Weights of a small CTC audio transcriber: layers 12, width 128.
Rows from block 7, named by matrix and row number. Rows with one number belong to one neuron. Each number is 500 + 50 x the weight over its row's rms, rounded and kept within 0 to 999. All counts start at 0. Numbers have three digits each. After the name is the row's rms in percent of the matrix's.
# fc1: MLP up (model.blocks.7.mlp.fc1.weight, 512x128), inputs 64-127
# fc2: MLP down (model.blocks.7.mlp.fc2.weight, 128x512, transposed), outputs 64-127
fc1.285 119:539493377510549499529405493461513512530394430627461486493503558571439461511499537478556532446474482512479483589539477393615505487473605503435525502509509412489513556451442452539559445546409495
fc1.286 077:544468514583452581562566457534489470462522474558518453566503529489494462492445522534623486399466483491508410525469509511493459424472532379483504545457611471542490536473453500586472503447507532
fc1.287 101:532525477561480487475479578578509446494469488525480428505502527462420543494521535465507479489459592458510512462435447517540465531492434521504468590552554521464488477464572447433451537500451476
fc1.288 074:533518417505494547502565494531503426411513552555545543417483440593460517485524495608514456443486529475487524505483529507567553531587579462447516482477451538559466523517432452511464504447484511
fc1.289 104:491450587473504427437575462454550534476511565417415519471490502536467508468488474512478487497516548423481524452516580485512580459436464566508528571445513536515481547501528439561434450541506454
fc1.291 079:480489481402507624548489545520484512490457534573476404490497421519492455531524508486592530484564515549512403463480548423502590514520481509513539529555491461467564613495384480525415578502553566
fc1.292 084:419486556464470480536460499549461596482586576523557517512482483415499552572478481524490536530585456445559376502553526554555407531571533532551519481483527495497577483503456477477510430495578440
fc1.293 074:548585496478431524495488524487422501476533616476485434525467446526499554529452518522498526543530620514514562421499498419606530409500429434455547552433555491551503540530505499494429515506460483
fc1.294 114:512549556391480540490421481539489514508406510418559480507541464548479415547532505562616523510408466568426541429535464523480453452503481479590493456421465623499503460469459514487468541507538588
fc1.295 106:484462569475436607445533398470484498433401449580514444486522460551496393511511512577541518444450468453516528574514481550493569451493496541478520466508453533374427571497546510510518540492461549
fc1.296 124:534549434487522554549415483495487495520562582571490445446490487466510511453561494533511510466493552542494403519462563446618506475557431496431487480515501531587558547469403518515465541586514497
fc1.297 086:461483475554471415474434438459501530436411525484409516495559499504514545505550473423463484445547425512470510500473516474554584503492493521460575627516548484579418566484473483474503518423483522
fc1.299 113:532383456523508552514451481513582531396505546458434497446542544488437482509550521554470478545531490419412472613531475560517545478561510536564480546548593472485446470568458505496488516537569565
fc1.300 134:463527458546497449542419507482472547480511502561445504475478489489481583553541514541571523483394506512476428517502474558520501575540524450508507534571582596362456547507455435570489532538452453
fc1.301 127:516493475541420496616463511531511518473510456562502551479490637466524566460592554511516521487533544536516512492426539536639445457519411503452505496517414465573422503499542520447552500598490581
fc1.302 076:484486572634452607503454511511491553556463494608491362597504463532458551481603550512538489527543536463485602512529549541548509484451574502512497621458514435528545505495418469475565501523549472
fc1.304 094:479485490481435476407529485475458475470490455608514519416531520633487439552465418505538550486482517465581518507457571577543584492556555451500493505445477536540417531486533485524439412539446513
fc1.305 130:443426518603529506481620592472567450449544440465536507504586497518538534502488453414498455523534436546521451555554532528456513397505460456562557445477506505598523480549593537415425504573515512
fc1.306 077:516450516581494490465445556473551515556476468482516439507528529494494497521459530471545536404513433493486445501471582489558435440537497505511499548632490525527462447574513519516433489494576424
fc1.307 132:483484488539532514561562558536544466479522607497436492531488609545540536456480497447458431499551610498515498428522503538479471539556455395502539473417431457497492547487466540479509523583483486
fc1.308 103:514465558499525481460424575501504481510521502541534432428491549504542535634500576556407533526517462551475412551443524515511599480383523435543518474539468523482482595470511453422631521420511517
fc1.309 069:407607524444547452551464460446514533546506475496428474554574587415499583522509493491548462436506420533451439484526562493532496508550462455563528484558475462481518469410541507615491428467493476
fc1.310 076:510517568412498453475414462505447579467488569471518476511495523515529547553573433483390528544511524573517395512548440540661468533539452471561476451484464518531541496518513533462481530526463428
fc1.312 101:441480543516562493492472549520489525475470410490429564592508540530460412471483495441524510488492490510553503451397520472435593512363416566476493493504559467442491432509542459518434510549534431
fc1.313 083:456602582505536535634506588472403512477395502428556533616490531536434579471492529522483438545482551519572442603486515437504488521550522428484489546526496432508504506546449518506441414531487527
fc1.315 090:535527455472599502480451550459496450497448488545518491494501588603547603525543551546497619589507506472511559446476481433499505538570527493546459536545526538475500580469486428549534447422526492
fc1.316 095:391597536452515560513352468471498535462418477510515552536554484482513496564533518463463460531538458511515509632571450507467532482562559421531378509508472571558514528538442486575485454528502529
fc1.317 094:504543436457428509436481525549563537364418481425516487515462452478448470570496544499591492467566557520496484511408608535568612458499547468501413491520556515498517541518453484463431464426494527
fc1.318 072:503486532564523550525498486434494512556548407460525506566482522526496429520515549471520422488462570526526485566457472473412521514460444478542535511556505503585462621492449456496497439491518415
fc1.319 115:595525428534471483529538414440526534489531516437511535438506576557400558539466498531476478630561425567441426564612485464534508455486532581562429434447463446516531522629429411477467497536464569
fc1.320 100:541396448516518560502484548535554466539427479520490470479464539476456520568449449466560566486391458489480496584449512494547500463559518495476561400481521511431515468613456510499401443561448449
fc1.321 102:498474473532511496439463512437473500501502482481533509406496569460434569524510507490550488513533488536624442521549455376536387572510444555555498497541435530480563434501501505419533429505461384
fc1.322 084:546523502410506420471414410455423508544396485572502431565532441463566488480518516479560491457434455545481592511590452448550524539506438466547411470524503521624532509554540467597468458530498558
fc1.323 128:511536486467447480573527551573508434447566430522497402528399562459493528410478559412532458488469508422516502509530480422484507456499590446475547507525499470536415497575558425400546465472431539
fc1.324 119:558421401504399410480443515522491481459533541532580557431489532499454476545494521475555480520495528552558485452476538538467444541473572488558449533517572488562451513513487443517562491436473448
fc1.325 097:580531496479450449539471525599416534578569398516564454445527535442444513454457478507393576551502571541521504537399453454534574516430605528490464513576547528385517492490495508476520548574450536
fc1.326 118:467577599530540492513500528588500620428528375478473494544562469541507545468589472475483406490474521418604544575508421430511546441551468518501497408518514530455557515515503562538470500499556541
fc1.327 086:483497548608500523570558502541463498423526402497575490483493598506533429421525516472482442438433558514464483583373528444571474528487564481455531510477551487488393477452503484433500497459468478
fc1.328 145:556544584517630476554557469554547438452496442550561526476571435520455473575621473456575514492547468464477493398461526571486480508524526459543604495437565446497478405482459517456501528401523580
fc1.329 091:450502525552485377515471464511613388483539446417485538547470492581554515476502510590491495475522522501508472507387501522529550516525516461573498524497492568433531572432427497549483512525454452
fc1.330 076:487499561549458533583575557521477529471546542479590455559503604504494532504519592449550570429454448567507469554514478561441497581465536529538483598477543478518479528467520431432505555487510553
fc1.331 085:486520497565538575463560521538540466535497506468518459510500557573462488525530527493502594455513526548544555450475501528453500519569526549514514452527531524491458393449416420438474591507536466
fc1.332 075:438566445566456412485437494507525534394506545540563518493585452611479517482477547446483486543499534496454425588457468428527473460504535442521443484525582523411529468508462588474528492421600516
fc1.333 072:582451444525421455503463535483500552601500477503494511486559586382537485488576463523498594463456409421524482468565497526561477446426529495515533556486507571472509549441405466529516501540441522
fc1.334 099:512523502611578415465579466496510548456439439555420567419557510556512528508439493521556451488549495438483467464477475617401609477485532438524563433518513519535471493512553464405491563503515475
fc1.335 087:457501461542487528555451516553585486412521489468495485421515563551581477612561466406408635520518464451514493464517501533496521469477487430433464428590497534514552410427469499526455457505485556
fc1.336 083:595536529511467484560510487466526463478429499479473437521422504467449587472534524439568556513512466550516412489471454536575463591568511407516508439475452542535491492596502436455493482475362460
fc1.337 094:429524601456536423487587495515511569509474516507419559514594541469524443512487561615510578534572472422439381487505551461545519539457471528520505451535522505424480519555508482582526536516570525
fc1.338 115:485488467489351596429493577493445503443491439509535443507484506553372497508530623536516468460515514476509475647472505521445505533562537584522400575545453470460454520419481514444554495571523476
fc1.339 094:463552457577465543493499526484516512548520537631447453584460531433528514496441479556395379417570559532541437468509468480595430452475533458549504524529410496477408586478490410562526415493559441
fc1.340 098:463552543445531471395499380489516460493563552485620528454554469660448480514498520435497474527428458494526462527547484476575514464574560505550525500557516450445547448534480485605485597617479553
fc1.341 101:476542528520531509476457576518517420443535504467513451507459481476488519380448548470546460572494538487625474430540517490430432357399468478497580482433497465521453518622434488510493511458433477
fc1.342 098:469507487393387494427563551473431512394479479454521444439532518559430485523502560483556568472490548462426499553458629517412487506486522507479470486556508495497539587493455493458607494512597473
fc1.343 092:557495457441514451444553499459552565474429452530491432521507533540516351468529482539562533627537459501540580477496444520551415488578558587492419571522487498517571590460473419487490500545541559
fc1.344 093:428507507493401525401486493569455451471517478509500566390530543546437482514447454546485611410451573520478503482542479457560525470529515512596520601503490549582505523513457591502526601448490489
fc1.345 106:505499507504430507488487454513403574546468533619498626449578546566523553579482566445438541424508434524528512520550475475547460564503507481466540511491442492620482443584551487532515479446520546
fc1.346 138:508472482562519487483459476569548480448445452475519458525570469436460467475503511503485546485490485377506520508493421507438510446555455520515534513488623482576490450465406446489510517448556464
fc1.347 126:426499390453500497456555513554505506595509484519478483435532601542401519485530544392553523454432599575587452559550503424540531485526482562482577473607497502536487549527469542498483424454584510
fc1.348 105:496574387440518505522499495471441473573577456545446497572524525491484473608534546500476487511502540501572606566522464494565563502485478487491481525584470486524552562566489498551441446508503479
fc1.349 089:464480498513552558514528541446502569420543492478535466439535533573595487438514516481474449547472536482465401550485467521522548445418518506483504525521527561475518548502483507422470521332470494
fc1.350 091:536581482466440502466605458529497569491469528491506445432462468492409551555456562348471467494549497531470447541458521543465470534444458556484444418410461468431483441476440573527537547446528514
fc1.351 079:450537526550566426415459466570563451441498471558538425566359553434483502541586617557501487462479476472482463514537444518581556525482493460508527525501483581463596510448484529486509404580503513
fc1.352 115:472513515557639486508517468609570385496481465565449631504581425473449461539558574449517519467518534464525423506453516522511547445503418485572517448484494420575470457528366525509555524559528489
fc1.354 098:554490479428487521500485557515535437579466475568483359510585519484517464542497490531553544472512481493591596513470530498437524511487408455557460437496486449555405506432478517478443583583562449
fc1.355 114:565471506521515481537526469606511508447420422529497443543502416466509502489522491469495531465545522527498411532420404589552607513503458399477560478513449481476474545527423611565443537478538524
fc1.356 115:614590462434548441473538529530516512570459481517462414444546465537559542483498536490436479520478462512480346463509478466516503578509439372423600486510529513499520464515472491516425559552512531
fc1.358 071:606562580472475466543523469466496568459524460523475493568579525582531524488509489407465540516435560509473441558432533556545418437548399468537570408570491450496517500493490451373553526507491447
fc1.360 089:526591460527472430498569437558474483439516588548467481536523552534453561570515454422566408587475426578514526449460449499510525619480505526444507555549531568548469560482536488544438435471473602
fc1.362 128:524569544419455491540536490565541486521505494456529508522432480559566580521475550465466451514493532513511478436509415513520479515484427432442555515467538522462586474430445510494420457559517618
fc1.363 114:581522461539501425493574509477491500521574564520591550500515612593517514596484480475505498527481575601660479426522472589490479566508514422548435516539529535402528521485424506447510554548507527
fc1.364 091:512505475562448514497551567499490506456589501396451515515633596557547447503450535501548503503462534478446476520470499417461442533490492386529494458407412458540517477508470549552415519543457564
fc1.365 125:554428434547557424510521543452488426489429472533468474436524534601565584411501507468458569517442512579545566473570486474482509412489518576505522560524445447548439546438605596473493525503438550
fc1.366 105:539626527387472457540449442433491570490449626510597506544679515531529530476541443556471533516581500554457559499530441392541400512506496461557565426459494499451504406408448550511483517489482495
fc1.367 092:475488501449484569447526475553485555437487500537551462413433505487583503449420520450544562530466619497498494505463530404508550459461488563498473519456542479470440632560492445466479479423479473
fc1.368 074:552460515529476499498543571549432558446432512516534552569514497472509532399574515482444488539557515485482452523523549478494427475406476514473474455508470488436464453505534432472488446536439484
fc1.369 120:533501504379431530545484452500619544471469483467435415460599508482469521607516525440544533508496379466458469459521566537469501494576554522454506466513557471453609509477504593500409479435488526
fc1.370 112:488517504441557591552484425480438548437492463481477538633508476458512588509568511516543560447550449480515417569518513460506476466582533443488484472479490527502500481456467522466578450549433495
fc1.371 086:552498501472496456598575534485504508464489535480513459558602466459512534568540546431429564589466432418435460451425502499494522483440526390509508568495475494377387455446489616519459505504446462
fc1.372 089:414521505484576468564452436570545560515411455437482383518503606539534476544451518522568562441546430444400482438545497541487463481533589490507453492467544526588560493486488500520408524496518568
fc1.374 099:433512553566488485474463420425528563527400474495430536513528487559428488497414489502411562583563603425487460470443592517517419554491396462498455473489489479538472448484413558489484382498496511
fc1.376 095:533539499475483549572392500425436521518477434554517556522522459496527465433470493518598504413490519447513465536450443516526543480538473534455464528521462482562455494461565529421498474482438549
fc1.377 102:522382546495443493506442468536518490444543518594405526501556549627467491520470552521488555435497500478531565430425537543520538394451504463467476540493533426484439452442576567470482463533494539
fc1.378 122:470541432564440574503480417444469441407431503506506529483537464510520449551517611553445502521433482487537519454523577475602581485542547516539479424573510536459520567544534481480432325508518436
fc1.379 095:535416468495543480478444559479534582428424498526491555404531499615553403501476430561506404483463429530462501471528467453567521574544424440481486515532423489415471579563537414450444585537580490
fc1.380 090:556485461464407618567478598473535496470476512455497473546522500409454527505498507483537573502581516477573442479439491641525487582480459432590592504492625479520531520527424496527500471403411382
fc1.381 114:523461422483487485503473457574452560567461502530495513552421572566473537517552506470515514465503496507458489518572610552593552418553431496531581528424497451405516520519585433476440492511444539
fc1.382 105:441486451483434483577377474622462481532557571511548499576557522527498522482552444470419566558506507543538397464486506520577512571520475526522477476561435541412511556535442558513459487528548528
fc1.383 106:530520528525460447488401541442476508465468487458405587513428549547481459553506495432569411484557505433433552550526547529582468415485590465442473540591484524414498552517544453601447427606531478
fc1.384 116:389598469499485461550523533524498446435497524493549545529463543466525501479533469454522504526491509516544414481472428426511517564503495438523520434476607533492484502491587526553436577463556461
fc1.386 078:512438509460541611477548477460451502465431463612379517480495528491512451548482502523537588505459592428531633518441518560518497518515600506499598471498453527443535476501454522512517462445563506
fc1.387 088:474488529539582521555487455465488490418537546532534483471465534563496557545449547507494454512470476495610539617466453464492436558527457453557493439594533401522541446535477550462576596547456450
fc1.389 090:507513546494454484499483426470526476442500434504443466589410537579588508601483481545488556491416511493517472514474541583550463465481529451523561462558427485508571522529568548546496458435457450
fc1.390 098:581440473395526494508547472565548522495524310483538505503528536421506561567517523491486572521440542565519517561416526479503500390533523449512567415461434510440560565447483559395569518509467554
fc1.392 116:486472493468443473591518457534503491483446494437501544523519443576396543484479534553543514477527550413528527477539503611521518561567454536515497473490423614603529631513490527371460448386519455
fc1.393 080:468525520524441519415487465466460501432475498504436381496491482617500497517486464446489524496490567435545420584501493471507414607549488556580450418502496540536525518526443476443599599522494444
fc1.394 124:474474546456464426564442534506536438557497494545566429469474526538439451573489498464481498425500562410612491547486449520512448469465413483545560477535563540514515538449492406514502446561476457
fc1.395 115:484502579464449545524485556473487545447506609539525456496594577491479505468485524458578493462504488491450514467451477481536510640430529563496510454542578512434541517468460440494545577557570555
fc1.396 109:577432515415490452467516548462415545505447491545493499541563503535543511551494544430558522521463515450399530453499506528641487490514573420500565483500473531457432544517594515476479572489531472
fc2.285 120:497476530476568489443582485512559522400437506470480441531461510566570499541458522413429555496453537460440506524433517564469582533533492478398411522337485417455554584432602525499461514538456498
fc2.286 079:460553510529568539352422571459451564571502520525447534432550446505548565490516458601411559548442457531612590527495482472500467497564494516464496438479573488518464478437528593494503494510485494
fc2.287 102:521443512527657438464537513516472357472457510474498559551602527470469485557503496537536464424478478502488553436505471502519573485404517558451514532482551531417465528533469472490432413517435489
fc2.288 077:443479528492533472518510543512484428520438549536488595409421427492531409482443484555479536403535493497501523488483517521412450545543509513537408463572450546490500606497537501484455438551367514
fc2.289 095:579490392545471500517477501526557540527479530462394575524520442457451497403413449551471543533497591483560430516459480504470407517509521535518576466489488535501510432533506469484482374431570473
fc2.291 079:483454449403457476508462504587593561449429402485389423585479534538466551471484455429536526611493496538524545507543573490516522486455491454524497469560531511491540547513497562373399541543479421
fc2.292 082:526471503542549508507589450540520587495396446562497545482453512454471514431489497504448480539530420456433495514521557385541525435508492436448461543562465533481494513586531590453432524538520377
fc2.293 081:389481420446595512463498561520486414509484471384564535492516531488531521444527482438421481435510404439515497473505475504510412623569463525543565555570480545558441586482419460450426435514516488
fc2.294 106:519488473485575479613540556431514436472526517507520484429544524575478543523454595429408347438447508574524441464557538563454485429515453573467579480501643560426482564510517489478519508422485489
fc2.295 101:423480581472455519448457462454583470574483452432463563525454453511461503486567491483539541489446443395438429484413504541511537486509529542448380490464458487603491481406618593511517522520423482
fc2.296 132:496463517410445496542444554516477508542589573605475480464397587414563499431468450560515396447484405551470563543498516506462552494511481456504514527506468491534491476462452496618477549522475465
fc2.297 091:598516509461636445532512484433488470552590453458520503465551479489545529609474485549449559475535487510556566402544523533440497487464617427446555412552601537496507529564525493514518553479463505
fc2.299 109:620479491603577491486470461416471511507538492571495474511489450461538516397506593402451454435521512565483510444515565520585557465559445542535443489546495572495512460500441509589524620516501538
fc2.300 129:448449559479481488483522470556533470499538514452440403525492533560545579489536477526510456518541533478455416428411511542517467549512452591415546457569543511478501463539489585521498510471534475
fc2.301 125:511547553538459433465540554500570491445467498551437454490416453577434519470530572551525472466557536556437503602510466504546387551514516507478568590526549514501401498429456454426540486515510505
fc2.302 077:479524488415471447523526496494559474553534475476516516565624462502477587488562472487584514545595577556450487509511574634535370477536453516430463472426504526510555427494468541456498539517489454
fc2.304 090:476503446583484504553462532532481564455513481573457545548552428475525506483458518423502433532518535459424532446492608445458554532535465569497496486506443482527502484546412478459488597557455543
fc2.305 113:451471551460475490417504570517468390488543509526567510529452490381435387343531497581541437560480486544506518466385535452549518564486447530396526536487455451462480508433472446527485518442462509
fc2.306 077:457515431481540492560566527454538435492537425480517663578478528585533506482499542451484484499525505532457521525536414544538489489500443560413514585434421460463433478414439483543537501534401470
fc2.307 122:596499599429477486513572471526552515502574490515490437425537514508447520450388451428497481549485484520503481512494578488505430481527540431523549511467507439575503548402493548571602565541494485
fc2.308 103:443531593538571523504473531439453495506472591412541551518566595482474433522430503568463580492467485468569600579458561424532545524508467510478502595500472517515466464425539493527509541484534459
fc2.309 083:496447590570498567485463430520505606564386524544567492465462520460460445509459411479386479515494560503517513531472514441366541448491598532476527551410590538492562567599542480565457534522548531
fc2.310 069:435496474487430477471505613514509415579474538579448529525517503437510464444434505492497577531476507468553532452521492406494555470480487466449471432467470442492484610489438512508594447489531440
fc2.312 100:486514469520496537438496379567532498466557537602516480478524515440539558522539464540534409510547627430516513560444492516483523558519473461424525561507519483494491412498501474588402412549451456
fc2.313 086:460484549501539510529518520467494446556448430452549466480385573613483507483546458513529509495537445489473484475479533511503388475460605484561530574524541556373511507635575533422448518466459517
fc2.315 092:552538553442536499461456504458489529527480498541497477535568469478476462513533406508458441530518514493487543520610560411532534525458416474442478504529524514422474442386536424509535517439502595
fc2.316 099:550464434448476450434440514407531458454465533549565553562505433544529461500483438413487502490456546467594469508510496400497434462525455541405495423439511502446512385454475525549534373554546519
fc2.317 100:504477522453434515457558429557541542463529566536563418431468498507500438492400526464529485527528464565584525548521505577502471447515578436528432491600504533527516466491498412454516578503449501
fc2.318 080:336515538479536417543532492526534523496549547536439563485582439525508535542403456513466432444477553491523428491476467475463499440503485507487590524539454534444491450488607523481486477543448494
fc2.319 120:568497488471473524458477412488518524513517501559481481518466538427435491462590570492531524484518528436501514474507431453491536556571507467480555398548427433476543438422435532539493585450550412
fc2.320 099:453524436533447538480571402539518444468509429553521574482553506517534507531582574490524457449531544511532527446407480467449466564505448464576458512396469406486437490372509510593615615461523524
fc2.321 108:587511483514545461491527537498473552487546596533439489470490552454446490484451420537516495498510476485629399532430463418547368471571488547477500428501518489487484507393556564523573428452555512
fc2.322 081:573493547529528506432534535489491553481562522426598507559565593486536504502529544443449457469446486478498523500473507477498537456468496538538420490438440478518467524392417472412486565478494445
fc2.323 115:561488485400594483392392469531480399476440495528474539500532527426509524461581546543532419515485444448571506546461505460468479517586426455408586394463517526475490502601477539534578460538481504
fc2.324 113:580565384506535404429483491486490506410594542516543608479481446521601509511508464343510523488509558491496563394516554550466458502512591553473533437418538480460527578511476479494510479590476490
fc2.325 091:541507463545513574485528469499470405525440539439590602584489445410519574457446451445450506562520460566520481530477488399519523473506529430489536483482466535440613471492444537521531620427476484
fc2.326 114:579651492503548472532488475479478480475552438583487529494553537532574601531557417419455537538521471488537504537446533459409522560511395547559455561452526482402503464417653565579524479517503516
fc2.327 086:549553503480460570425471507482558516463466515485421450526570500463470541419536514477479536551474488565510424524577541471415536490449551484453526451477497472499458538528521435479428473507538502
fc2.328 127:561498561460548462565498373478525517473427551471592605450472572520423436564506477469472452458494522547450466414513488487441452507534463416629547607483527488510532488464470537543557601551468464
fc2.329 090:456498560484496447548462586457458545444618507444539619426504548479525445511546462383496500408541495520492535530582520504501442525465554561482499556506566513505446538566625503574491499434540522
fc2.330 075:514424453473493463448547518503531513505395473549583560521467529506455477480565572421480484547479470507515550476465493494509445450511487548535501468483565451546490418528494510535465482529491517
fc2.331 090:515494534547526470564455551596427601535530516487549510503556594430500430475509533552514522578442448490557498469510484474582458517551545413477569567487541527491517523351579515553498392480530489
fc2.332 076:595532516523447538537562467566486424556480433494480611471534455578580413495449516567537496529475535517536421442499476615489532487443459523581483557478487493547516503516554539452609493535468480
fc2.333 080:466484641482414541472455531435547549470561538505528473416434536505473405509474410500572447492627540550448552571443519535562471416534543423515573448496525519610540510561610517480416453489509482
fc2.334 100:503462598456514440445603502555567441505576504372476619496534524461487441565522467447508590543542561509494508524503483454467530437417452497547548569519479519536509460518451455532497454531510475
fc2.335 083:480532451509420566426463482517483450537446483499593501476559484506583495482491440418508500586441511551618481429444489464544483436535387586527554528515534499472474465476478441423411444462590565
fc2.336 087:549555473461528581511465513494466492572531522471495596411569573492525478509570485481460502586562549558488509508551562449488437520583518502419527551479516545441521461383541472583552445429554423
fc2.337 100:522501454549477522535595538470507564530414476519501492492438467497416411537521611474525453549580485457518631556486423545502568420488528541517449507501586520533602482585503546556559464533523511
fc2.338 108:531501517441420581517469593543566535513537488510583473435489503500468541506583550469472535571489530413530456522506590448489481584501576512523529435455576507509508468544528532538491471508471443
fc2.339 092:570515525471436501517417474500508422524471535426582441408484424533476468449511529507557499524500570522489460637446556498445502454421483484477480527417476543378577487580545585558455437457542485
fc2.340 103:417583505546476426400498542455504436495464501452507535588482526496503455554434406473469474551547465523403516462463401476506406541459550524522430493502500573492533546505540475491557522603540494
fc2.341 101:479527556525665508532418502467561402508478444565438522543534530487495527597573490407510519525529417495483475467494572396479410485452476524478625511475517515472487428545499545484527519576562504
fc2.342 105:557491478465380526520556521520501531500490493574549548479492448530418510593429514453561364428480483389474478489412472578415452468565579471480502409482504518525569497418509486613513398503487487
fc2.343 094:477529588574546476354337480468430441477561592571561445494565429569468607525467426516437485442420497512534514466485509457491490458545485474505447495488465509482497472479516523535443564439527440
fc2.344 101:478503520466580416557517528598529482439487459511471522472520505462514563544477485509519599534490499438441540589498549481486532511524502479580572497486503540506567568514481525458375549470527466
fc2.345 105:532435455485589553539491569497447494452398453503524465620604575485464548510488546461464616556543470483642372487566510557551537554467451449529450551469507476513488509450484461444556482511473437
fc2.346 128:528520515512532533481464499520492572399660506510526511569530459542477500484548479495420520440463424510511436511423512463532442469458492478472547525458505429424495454546512399527489515450431486
fc2.347 117:530479519496555529441466487495479493444595489493538475432454564462381538517570474495509560565454564469545505432453433410451545524475450490459536525505575565478438571465534518581572492573599445
fc2.348 106:493497515528432490468404550467497586424584601455453490605418464447477482427467495536616507525487518498432497458487487509563503379510573544598461575445453475572577523465504606554498517552484445
fc2.349 096:533506443487526475535444557498500501468437552504436539461480511508460434535487556460459568461513476528534506471460619475544520453481493435464451477469429486486483478505451388512478493469472516
fc2.350 096:506542412417514454526455474505488436468516546465473455545551441471456483450454514549563565430585499468396507520491463545626489555450486484443552525523401578586633545501513458490456414561542497
fc2.351 086:467494455482462515493573484545433478536489499439492475551585467517577542437502532453493606461513487441512445437466492540467448541474496502485468628511481493494477459507475453500498547505541470
fc2.352 113:540451509478478517592585418453460486470414504499537622473458550495548577519476493458580476504537500545484472558467444499514525475550458464497556563584508432570479505526384508519499512525435561
fc2.354 103:485489475516468481564477506557562456466510514460455467454510462496459401591480585489460458465383487566516496510478426420413555402454536539546424553482545468492487546472421495438476513396468495
fc2.355 108:548518507440489521532508568427556582550396463425461446466563439586532538459496392404528491508495443476486498538505395482539522470499459439546553515522465515558496582458510656506513486504531487
fc2.356 119:516531437446523492416512520445535567538469476489560366489441606551502579483416531501493445539526521554407568447548532524580481577551477508488579586451476482615488482528529521504490506480497564
fc2.358 076:463521541480513532465512486502474531415464453496547491552445561434513489492524444365466510528385515562494534468472503501529523409478471510321337467454497520492522467554542473633545538515434527
fc2.360 090:540418551477567487520485481479517420488524570504486505429519484392493475565508536502542584483524486544550555440558434511554529569568429510535519460544536473400460549534504436480496509506548445
fc2.362 124:566454518400517500472531499364532548476610489575510450474440546517586516570534471430474395591536445478453540460492526584526524596541452543546548519430532528496545541548520436535535539467501504
fc2.363 117:561455400485538447538435451529431578490519509530535463432501466437502467511466464485522376555515567487515447436489582535553429480574427576453509482432544479592581591508452540535564518570477448
fc2.364 095:433493483436533541513479524384482515553525516484562496574464523476542498458517477510514477424550504495577523559492551523517420507596512490369455483476526525523480489422530543470470460374514601
fc2.365 122:502533533580453540569535492559443592436569466470492480514490515429502497513557502537430490540523460407543491499470500405430595540421468487501405621537571472360445431455569499527516573494469433
fc2.366 097:569531445583550502598493469558556492490468534539590435442509536426453460512473569464512471468542519464469550416528640480579503430449522571519558497459598562477588487431478405534565514498470511
fc2.367 092:492436450547429618465494447462547506434527530413494532511486531505446535427472549434479520446481536471583532570477544620479533545556520570458513532496463455422471516539478397430562408500453542
fc2.368 087:457527455566467538502481610444540530541531529509480517551414506589496526467478568571530649421505451557424552565550528532500462536488440434547545370383540453460466481469454447516508551576512592
fc2.369 122:468475397442567501552495487545479438520500436506436553508528565496634437568472488547410407479560441462443512450527472519496519599541520477450416468483500538453576504425538457496435469532511531
fc2.370 111:463598504481376578520542516573458425454468484512548556369427482478472515549527473520501530529543471482467603548472500483498494463426528480513532625518548506408612595480531576557521440492565529
fc2.371 085:474435560509492507512482456580563528558429493538534490502456590497450510409500453504499464513477454537497528479576510471521563551547544465487495396544447511596449507560532453605506498493612504
fc2.372 089:496474498436486463514518547479543556469546497528484427610511490473564443416534439502479528473463565489443554519557549539523515477466421461422447416558576562414512494431512522525504454438610559
fc2.374 102:534486467505468496560386468494524501516499491491510507532460499545493481439518455510573497466406522550450497446530495479482459524415511538439504472454482401514413426564578493472510547491473503
fc2.376 092:447567527464472490563488460488587604446518504476517449522555569486508626497601394639394505561522555516509495539537551457461486535491552566521520524528537483441553496547477438421531589494501533
fc2.377 101:521487458551440538477479518450487508466499523546513398547468494531538505402449488520590488491520601553426527440418500435513531561501586643497607506439524462539510534491492514438559542499580468
fc2.378 125:400494463460536434459563531523495436429522517457487557570563468571408473506485529502499588524460510515500482521491545542577531456524517597460576500550426578548450549486499565631529433396473491
fc2.379 098:487479329458552495521435524363484524496514449524372530470536491577436499535463514509488461482524508471540611525544530436402531577466521535483470465544480591512455546553503645449452509539521611
fc2.380 103:506506533470521517453524477519449486524511492433472495482487530426425476459522495533653433483478553447425519422526493442568544484574457545395514571545578473553471433560497575571502567551515513
fc2.381 106:469571436446547431521528457546457494425501429466506373583493517545468561609480526494461483597454536557509499500512530481482493427506499483521549519463495520457483518536440547575486454473516391
fc2.382 094:478485422508453436479462562450466459529478462512446449484515547605528561576483476400503556529429495520431575473530533561495465508537494457466496409555519575462491495461554476530528552523492534
fc2.383 100:432461485508647409524623505523461515485530422523470479448396503516569480520519423485524470540498549492457521517415494482472531579495514451503496485478451533448529477539425445493530443528498355
fc2.384 115:527546464607520554481449493417357509478535423496472470503498469560454458451550473526476486509428500478514480443406532586555490552474451485450505567546483465555509502474504447398545542462487524
fc2.386 086:597512477470472442552473629539454517490600521455605514510517488507464418536519531431576446444467567473503486507488570523560473469547446573482474423527401523433436509433491512535454531537510481
fc2.387 081:439469471578505454471492478498458538539531521430489472529506478550462407470481440621524462497431476477451481567486486586468528492489504542487419430524419508466455418441486532438505527569460454
fc2.389 088:426554438413616468516510585446486515556492503537433436475491509536537465439503535445474443485484505483537488570437532499553503485556555540513510558550554539517445586472505564511577448461469521
fc2.390 105:459459513484462587464531485588442457566495493487498471393499491485452487414563526547500475402527434421497527429404515456590501508491487455438453603527445502477498434528613463412436508532521522
fc2.392 115:359536499462538501552511539426487481437469492579463604503468552497425571553498549555539478524435520465464479459440494554434459558516574506548384527535512485467522580482448469463525434438484453
fc2.393 078:558497536454440528535587529537496565447586466493566544496499511445524580480490470562554457505468522480460562393549514392467543605416460489426470423502536470482433540461441518527445472585535479
fc2.394 125:482472564476475473536517417508523575530531489596529473534523518594432472644520520544433565534502470395543460478483522591466551514508515480550550453477545489611540466486400506484481504574439441
fc2.395 118:504528518545503464483531554525573521343381464491560473541544490483538588426512547509514554495490491414458525440518422489590580433452516590532577506526576504524487518528571537494530578520619512
fc2.396 106:543406405418558506536480446487485470403448476502538490518518435530424533549541516452568510550451477503496519534563494543509569560533427454485587507468469548502552552466522537513542498546518527